Rows from block 5 of a small image embedding model, named by matrix and row number. Rows with one number within an expert belong to one neuron, the router's apart. Each number is 128 + 24 x the weight over its row's rms, rounded and kept within 0 to 255. All counts start at 0.
Before each expert's rows are labels from the 100 images, of 14976, where the router gives the expert most weight on average: "top examples" is what is common among them; "place" is the part of the image that holds the peak. Only what is clearly more common there than usual is listed. The data: renderings of 100 made-up gadgets, each built of a few solids, in any pose.
# router: router (model.blocks.5.mlp.router.weight, 4x512, trained with AdamW), inputs 103-205
# up: expert up (model.blocks.5.mlp.up, 4x128x512), inputs 103-205
# down: expert down (model.blocks.5.mlp.down, 4x512x128, transposed), outputs 103-205

# expert 2
top examples: metallic
place: top left
router.2 [146 177 159 149 121 138 172 176 173 119  95 109 143 147 111 138 165 117  79 109 125 106 131 171 102 129 116 152 108 149 126  93 135 102 132 112  85 109 127 129  73 107 169 144 150 136  89 122 101 114 172 166 145  95 118  91 106 130 115 119 109 142 148 151 127 121 151 133 131 110 128 164 124 124 138 119 133 139 135 160 116 102 148 138 124 125 133 118 124  99 161 137 149 131 174 131 161 147 125 156 119 142 139]
up.0 [144 120 135 103 126 114 112  84 154 113 129 102 119 118 110 114 104  80 106 155 113 154 148 112  94  98 107 186 160 131 139 190 140 125 155 126 168 111 121  59 108 129 128 142 154 139 131 124 158 166 133  83 112 155 131 158 105  97  94 134 146 135  77 112 134 148 102 137 130 154 165 145 126 109 114 114 180 175 138 115 126 117  93  91 145 104 143  90 148  96 106  51  97  88 139 125 106 155  93 107 137  99 146]
down.0 [110 115  61 117 174 133 117 129 117 131 142 122 158 136 159 102 159 110 130 101 148 118 143 157 133 142 108 139 134 136  66  99 153  60 116 113 129 155 114 132 114 113 118 107  88 124 155 116  74 120 105 147 116 124 120 154  97  90 160 134 128 126 158  82 113 117 139 144 133 152 117 136 140 122 130 129 138 108  82 145 128 177 124 129 125 164 132 112 137 137 115 138 134 114 151 120 118 120 124 144 179 139 125]
up.1 [123  89 106 146 129 119 139 146 177 157 107 135  92 118  76 141 115 124 168 150 128 115 127 187 137 141  86 107 132 142 122 117 158  97 121 105 149 132 115  88  96 121 103 147 149 168 162 105  86 119 117 135 163 200 148 139 115 144 125 144 117 154 136  98 118  85 134 141 124 137 110 156 176 130 117 107 162 125 107 114 112 130 134 142 175 117 139 166 119 158 107 107 150 117  97 172 133 102 146  76 163 108 139]
down.1 [143 101 132 134 128 113 133 144 148 114 135 164 130 113 122 160  92 120 138 114 166 124 128 123 113 130 116 120 148 138 145 140 161 142 145 128  71  98 110 122 109 148 158 132 107 105 151 156 120 122 131 115 129 124 144 139 150  94  99 121  79 169 136 113 152 142 182 141 159 123 117 112 147 135 113 122 106 116 147 141 138 144  81 125 118 142 122 155 119 106 116 171  81 144 164 173 103 147 123 128 141 122  88]
up.2 [ 97 154 154 167 118 143 117 140 121 167 124 100 109 103 145 117 126 140 127 125 139 138 115 113 133 105 108 135 153 111 138 112 164 156 172 123 133  79 127 115 150 100 128 168 169 137  93 134 158 152 129 161 122 135 118 112 122 134 130  94  98 144 112 109 165 123 155  93 110  81 134 157 149 142 173 151 127  95 174 116 185  87 150 118 154 119 127 132 156 123  97 153 157 118 144 114 114 110 107 101  94 137 117]
down.2 [133 169 112 151 131 176 135 102  68 115 146 107 124 157 115 125 130 133 127  91 165 109 113 111 140 115 135 137 129 159 115 160 110 148 136 148 137 148 137 142 125 152 119 105 127 166 130 109 161 140 154 126 139 137 140 135 169  92 151 118 159 165 144 132 114 121  76 123 117 140 130 146 112 148 139 123 144 126 168 158 129 146 122 160 122 142 106 122 137 172  88 156 118 138 130  92  90  78 130 119 105 152 129]

# expert 0
top examples: metallic
place: top left
router.0 [135  93 174 135 128  70 143 114 166  81  90 110 133 122 152 126  96 118 147 130 173 109 150 114 154 117 164 131 136 119  77 141 145 144 153 172 118 124 169 106 124 114 153 121 153 113 118 136 171 134 111 137 123  98 153 111 145  82 119 138 136 128 107 113 107 134 161  96 126 154 107 142  73 160 105 147 112 138  73 128 123 135 127 119 133 132 106 133 124 143 142 150 143 139 127 125 108 139 123 127  94 108  79]
up.0 [140 134 134 141 130  75 100 157  98 133 132 115 122 128 115 156 127 138 147 138  87 144 141 107 151 145 124 121 105 149 161 131 125  93 126 114 109  91 133 172 120 138  95 122 154 106 127 127  92 104 142 137 123 141 136 121 144 133 136 144 145 142 120 130 151 125  92 170  93  78 146 109 151 112 132 135 125 104 110 119 151 141  88 158 121 150 155 150  92 111 107 122 168 141 172 113 124 140 122 138 152 152 132]
down.0 [138  76 136 148 163  75 100 121  85 142 102 123 165 151 138 104 131 138 138 109 119 154 130 166 139 126  89 141 175 134 176 162 127  90 110 116 175  99 126 129 183 137 126 130 107 147  81 160 114 137 122 149 133 113 127 125 134 151 155 133  72  78 174 182 154 138  91 145 118 100 182 124 122 105 112 121 107  55 154 105 110 158 133 158 119 124  86 152 104 140 140 129 121 144 162 107 130 137 125 105 135 140 117]
up.1 [122 183 132 120 153 130 137  68 158 107  98 110 138 108 159 108 134 115 120 126 152 135  88 104 125 149 111 146 159 126 112 105 126 155 130 156 108 130 151 153 138 118 129 148 129 114 114 129 152 195 135 135  98 136 138 116 126 122 126 108 123 132 139 119 130  91 152  89 138 129 137 143  83 111 147  97 120 102 132 139 102  84 116 151 134 111 135 125 151 136 124 125 109 113 102 136 122 171 135 121 139 131 133]
down.1 [132 155 142 148 123 158 134 161 127  95 108 129 150  98 149  81 144 155 119 120 133 107 125 114 149 124 173 142 137 138 110 136 177 154 167 144 105 153 151 113 119 156 133 148 135 150 161 143 136 123 111 165 150 127 147 166 120 108 127 126 114 136 101 161 124 118 114 192 116 136 122 102 118 113 115 106  85  98 132 141 136 167  92  97 125 135 141 150 135 140 122 127  97 176 112  98 158 140 129 148 132 147 173]
up.2 [129 150  89 179 117 101 131 112 148 115 129  98 113 138 119 153 143 138 160 112 132 120 118 134 156 119 149 136 126 114 127 108  93 112 118 157  97 123 108 126 114 104  97 115  84 115 123 114 124  91 143 114 150 127 118 137 104 115 123 129 141 126 102 133 124 128 105 155 104 142 133 136 120 156 130 147  69 131 119  94 118 140 108 120 124 113 132 132 144  79 144 130 107 107  93 147 113 124 164 112 134 141 117]
down.2 [168  79 147 139 118 100 148 122 130 134 131 123 130 133 110  89  78 113 124 108 175 138 136 146 141 169 108 132 114 159 140 173 148 133 128 156 133 120 112 134 146 150 138  90 141 143  92 148  99 108 137 119 132 135 126 170 151 113 129 101 150 131 140 166 175 145 146 130 122 132 163 151 105 142 100 171 140 103 163 108 164 117  93 142 103 102 120 117 122 151 143 135  84 106 150  94 111 111 103 109 125 134 136]

# expert 1
top examples: glossy
place: top left
router.1 [115 139  54 161 130 160  66  95  82 122 140 123 143 147 149 151 116 146 157 167 102 133 135 110 134 133  99 115 160 104 155  95 122 128 114 123 195 132 119 150 123 146 117 167 108 101 126 118 102 121  77 108 127 139 102 131 125 174 125 143 107 131 149 126 140 106  75 134 126 127 128 102 157 108 153 121 137 130 126 141 122 142  82 138 124 112 121 136  89 147 165 146 138 132  89 158 100  97 105 119 142 133 145]
up.0 [151 144  88 118 138 151 192 177 129 107 100 146  84 112 136 139 135 118 157 142 104 154 156 141 102 109 156 115 117 149 142 146  94 167 125 141 179 137 127 121 116 135 118 137 164  86 101 108 121  92 105  86 147 127 105 152 102 134 194 141 136 132 117 157 137 118 179 143 171 158 106 102 161 153 169 178 130 150 155  75 127 109  91 116 139 115 143 174 177 135 166 155 116 137 136 109 122 112 112 118 130 128 172]
down.0 [146 137 145 137 111 105 124 140  82 149 145  94 125 104 148 115 153 124  93 147 143 122 107 140 169 151 145 144 129 148 121  74 167 164 132 108  93 130 136 134 128 199 163 157 111 142 145 143 134 134 148 165 176 172 113 123 105 184 106  88 136 163 152 126 146 110 151 129 134 121 153 138  91 116 137 126 123 171  86 158 127  98 147 144  86 115  87 101  92 150 118 107 151 113 137 148 102 146 129 111 106 185 101]
up.1 [106 197 138 134 107 110 103 147 112  76  89 187 128 139 145 137 135 112 157 188 127 137 158 111 130 120 175  97 142 130 115 128 153 112 121 143 198 116 105 122 139 127  69 148 174 127 127 154 115 167 148 122 131 133 156 155 123 132 107 155 140 134 138 108 119 135 148 150 138 106 141 157  96 136 167 143  95 151 162  95 160 125  96 162 148 152 111 151 104 160 150 154 113 143 150 148 113 130 136 144 103 120 109]
down.1 [ 91 136 129 123 127 135 118 140 168 160 113 102  99  92 155 122 164 141 102 137 102 156 115 114 120 101  80 113 120 141 145 133  85 137 148 126 161 103 133 138 105 128 158 144  97 144 124 107 154 118  97 111 180 151 108 135 152 137 134  84 115 152 171 147 105 124 173 108 135 101 121 124 117 125 156 130 165 104 127 140 119  86 180 132 124 145 133 119 123 156 127 163 128  96 135  97 131 118 151 126 162 106 145]
up.2 [128 166 132 159  96 113  97 106 105 132 132 108 132 171 136 106  85 151 129  80 174  95 137 148 110  98 122 130 175 113 145 145 112  90  96 120 149 173 144 136 116 101 113 114 114 136 123  93 151 106 123 100 118 139 114 170 173 111 151 137 157 150 102 145 137 108 154 154 125 144 146 146  98 100  91 124 127 161  67 130  93 119  89  99  91 122 116 147 103  47 128 117 112 112 137 115 133 132 166 107 121 128  86]
down.2 [123 123 120 136 124 128 132 115 157 156 148 145  88 149 106 117 166 130 132 134 156 169 139 122 137 139 145 108 140 128  82 149 136 140 152 172 138 113 143 133  99 167 145  95 130 111 104 137 139  82 149 132 143  86 129 125 140 109 131 130 105 130 141 129 122 140 145 140 154 115 121 159 121 109 114 118 130 124 116 111 105 109 147 161 180 148 112 143  81 142 137 138 134 125 126 183 159 169 101  91 132 144 141]

# expert 3
top examples: matte
place: top left
router.3 [129  96 138  65 155 132 126 118 105 161 173 169  96  81 137 111 130 120 144 126 125 153 107 120 132 125 127 107  98 129 130 169 109 132 128 118 127 155 123 119 176 138  93 109 119 145 189 137 134 135 154 112 125 153 138 167 134 116 127 110 161 128 112 115 113 141 134 135 115 133 124 108 144 141 119 142 131 128 177 115 152 129 136 108 130 145 131 137 177 141  63 111  85  96 126  99 128 145 143  99 138 138 119]
up.0 [127  99 111  99 129 111 102 134 128 134 127 123  88 109 104 123 134  98 119 139 185  91 106 143 157 156 123 173 136 114 138 151 162 139 125 101 136 150 146 112 169 127 155 186 171 163  86 150 124 123 149 143 144  89 143 119 106 131 162  95 137 173 138 185  92 111 111 115 110 106 101  97 130 115 117 136 123 118 140 114 113 127 160 133 128 168 142  81 119  91 131 117  76 114 148 109 114 157 116 165 139 152 147]
down.0 [128 116 164 178 178 136 142 144 172 153 143 121 124 162 115 112 104 136 125  72 111 168 145 119 118 118 119 129 106  92 115 136 149 103 136 142 131 113 120 137 105 148 146  69 103 138 115  88 133 190 177 119 137 149 104 102 122 116  72 109 131 144 140 156 138 120 143 113 142 108 144 145 100 119 232 128  88  84  88 122 164 104 136 121  75 122 119 119 140 150 150 114 147 142 109 135 132 153 139 128 109 120 133]
up.1 [138 119 162 122 168 128  96 112 100 100 132 117 129 142 172 138 136  63 186 107 122 137 159 135  71 125 105  98 149 134 139 173 143 158 172 177 138 139 111 149 101 123 123 134  76 132 168 124 125 150 113 140 127 128  82 147  97 127 137 148 166 109 147 153 123 114 111  94 117 124 121 121 128 107 126 138 154 118 155 142 160 110 114 163 101 144 128 119 102 158  97 114 122 130 108  93 124 149 128 153 113 129  97]
down.1 [133 130 140 119  52 131  96 108 151 132 181 125  85 123 141 108 105 122 104 111  93 143 156 133 128 103 180 171 129 124 128 162 145  69 122 150 122 102  81 144 127  97 114  93 144 130 118 192 120 141 162 102 138  67 151  93 134 146 121 151 133  83 154 120 135  99 129 170 148 127 138  99 132  89 154 108 163 116 132 142 136 108 102 136 148 102 148 120 114 145 161 103 168 173 145 107  83 128 145 128 126 120 107]
up.2 [141  85 158 114  94 152 171 137 107 157  85 115 117 100  73 143 124 152 132 138 149 116 108 115 122 155 144 160 151 157 113 129  84 141  96 140 125  92 109 134 147 155 109 169 161 130 133 139 160 139 144 164 155 109 139 121 128 171 110 118 103 160 117 106 112 126  91 126  98 128 149 184 136 134 178 166 122 130 122  90 120  85 138  88 114 110  83 154  85 118 116 159 141 106 109 126 132 116 113 139 117 151  85]
down.2 [158 113 147 153 128 105 123 146 108 120 141 143 153 174 186 125 131 182 130  76 111 109 108  97 177  79 154 162 114 143 150 132 159 147 157 140 115 108 112  85 146 149 158 105 157 140 134 112  96 120  97  87 141 124 156 122 163 130 102  94 146 135 139 139 136 118 117 117 110 114  98 103 128 106 138 119 142 134 164 136  62  98 156 135 123 152 130 101 140 151 180 121 147 125 149 131 140 135 114 143 126 131 131]